Weights of a small image inpainting model: depths [8], widths [64].
Rows from block 2 of a small image inpainting model, named by matrix and row number. Rows with one number belong to one channel. Each number is 128 + 24 x the weight over its row's rms, rounded and kept within 0 to 255. All counts start at 0.
After each channel's rows are labels from the 100 images, of 14976, where the channel reaches its highest value: "top examples" is what is common among them; "lies over" is the class under the peak. Only what is clearly more common there than usual is listed. The data: simulated grey scan slices of phantoms with and without marks. In brackets: how many of the 100.
# convs0: first 3x3 conv (model.blocks.2.convs.0.weight, 64x64x3x3, each kernel summed), inputs 0-63
# convs1: second 3x3 conv (model.blocks.2.convs.1.weight, 64x64x3x3, transposed, each kernel summed), outputs 0-63

convs0.56 [ 97  88 119 121 146 131 127 100 142 124 132 123  58  92 133 111 102 117 135 140 111 158 111 137 161  94 129 157 124 112 106  93  88 144 144 105 158 105 122 133 127  91 112 118 152 171 138  82  99 109 157 105  93 133 154  91 149 107 120 111  98 116 121 126]
convs1.56 [129 165 132  85  95  91 124 132 145 131 111 128 142 141 141  94 116 121 116  77 134 113 150 145 114 173 124 144 136 117 120 117 107  79  93 150 125 113 161 133 153 161 125 178  95 130  92 103 109 134  98 128 140  83 181 123 144 101 128 102 121 152 108 124]
top examples: head (84)
lies over: bone (98)

convs0.42 [121 123 114 110 135 100 120 117 108  97 118  55 119 108 142 104  92 126  95 115 147 103 160 117 124 101 106 133  99 146 157 110 118 124 125  81 158  87 124 148 135 110 138 124 192 163 128 144 143 141  71 103 125 148 136 123 137 116 158 122 128 127 166 112]
convs1.42 [141 122 141 121  76 127 142 195  97 124 150 141 159 148 160 161 132 171 139 119 154 166 105 164 118 126 123  69 111 116 148 133 160 121 133 142 123 137 122  90 105 152 146 128 136 130 137  87  90 125 138 160 119 106 132 131 166 103 146 116 113 142 129 164]
top examples: head (96)
lies over: bone (97)

convs0.54 [105 104 128 106  84 129 149 145  92 158 152 105 115 157 103 132 148 129  60 155 119 121 128  99 157 102 144 113 127 118 137 137 150 151 140 129 129 108  95 143 133 110 120 110 173 165 140  91  77 115 122 149 107 116  96 146 162  91 158 149  94 134 138 127]
convs1.54 [177 145 125 154  94 109  98 109 132  81 124  77 110 104 125 127  81 159  88 121 133 135 110 138 133 159 134 127 118 120  97  94 130 112  91  97 101 143 157 116 147 101 126  84  99  93 140 111 147 131 132 102 119 110 130  89 100 130 116 119 127 145 159  94]
top examples: head (97)
lies over: organ (88)

convs0.6 [102  94 106 137 146 119 152 111 117 112 139 146 104 125  92 119 143 106  93  83 150 133 104 129 161  79  97 111 125 148 125 100 101 124 127 149 138  98 125 133 148  83 101 148 132 164 128  75 126 135 130 135  76 157  97 139 125  91 149  91  93 111 115 132]
convs1.6 [117 142 129  97 167 153 103  97 135 125 193 149 112 115 133 153  82 147 121 154 120 114 111 139 103 139 147 108 104 104 145 143 113 126 104 142 114 137 105 127 129 119 161 141 104 100 120 156 135 105 162 144 153  76 164 103 154  94 154 163 141  95 167 129]
top examples: head (74)
lies over: lung or cavity (68)

convs0.4 [ 93  63 128 134 136 140  87 134 147  77 114 142  93 149  95 128 151 115 124  91 124 161  87 154 151 121 126 121 136 127 139  90 152 105 132 121 161 115  99 144 147 117 140 132 179 142 133 126 161 148 137 137  96 142 126 146 164 144 159  84 102 138 127 117]
convs1.4 [149 151 126 158  93 127 115 115 123 121  93 141 158  65 103  77  97 135 125 131 119 121 136 108 127 120  95 167 114 132 135 103  93 150  95 112 126 155 112 144 169 113 122 147 126 172 115 151  77 155 130 113 134 116 185 143  97 129 110 125 124 121 120  96]
top examples: chest (61)
lies over: soft tissue (47)

convs0.50 [112 149 165 146 130 144 149  92 111 138 105 149  94 146 132  87  61 138 103 144  99 126 140 104 149  88 107 107 118 137 135  91 127 142 109  97 118 138  97 140 103  98 120 120 128 140 149 118  91 169 112 142 102 134 137  96  96 102 165 103 113 155 134 162]
convs1.50 [ 96 108  86 123 124 118 113 102 128 116 181 127  98  87 123 138 168 141 122 132 159 119  96 120 122 117 143 143 126 146 112 168  90 127 145 155 115 137 151 105 129 130 108 101 149 135 131 123 145  97 126  81 150 174 135 115 186 132  61 121 135 135 134 111]
top examples: head (73)
lies over: bone (76)

convs0.53 [110  75 137 106 154 120  87 129  96 122 136 126 119 146  90 108 131 118  99  83  95 137 111 125 130 144 104 111 136 151 114 141 109 134 132  85 126 109  72 140 140 117  85 117 162 140 163 151 150 111 148 124 130  99 112 139 166 106 177 142 112  82 117 118]
convs1.53 [148 176  90 145 122 137 120 170 139 149 136 124 104 122 108 123  94 140 153 131 129 138 133  97 124  96 159 120 149  98 113  96 130 102 141 155 110 130 178  93 139 150 165  96 120 166 143 120 144 101  67 134 108 135 105  92 100 153  88 137 112 117 145 118]
top examples: head (52)
lies over: lung or cavity (47)

convs0.39 [102 161 109 102 107 126  96  97 106 104 124 108 128 152 159 117 136  81 120 135  98 132 138 101 175 105 144 117 153 153 125 124 125 130 115 123 115 101  95 153 147 106  99 131 140 129 140 131 161  30 117 120 102 119 109 128 143 109 165 105 107 110 128 123]
convs1.39 [134 146 146 135 167 127 148 130 140 121 137 159  71 116 131 106 188 158 130  74 126 155 154 111 122 142 161 101 109 167 133 145 133 122 107 147 114 117 171 152  95  99 152 113 150 110 107 145 122 126  97 139 126 140 145 155 116 109  86 141 123 166  87 119]
top examples: chest (63); noisy (63); several spots (41)
lies over: mark (30)

convs0.59 [152 142 133 101 139 114 106 118 106 117 126 168 141 136 100 101  80 133 118 126  99  60 139 100 151 135 129 125 128 156 121 110  86 140 160 156 129 119 139 102 116 134 139 123 148 154 137 121 135  68 118 143 103 132 125 133 146  88 115  94 167 100 188 115]
convs1.59 [137 118 153 156 126 116 146  49 117 123  94 120 135 144 118  71 143 113 153 114 144 152  92 122 127 128 103 158 117 139 137 108 117 108 112 117 144 159 118 124 166 113 108 121 102 161  91 123 122 165 134  78 132 127 176 167 108 115 136 112 113 133  95 148]
top examples: chest (56)
lies over: bone (35); mark (27)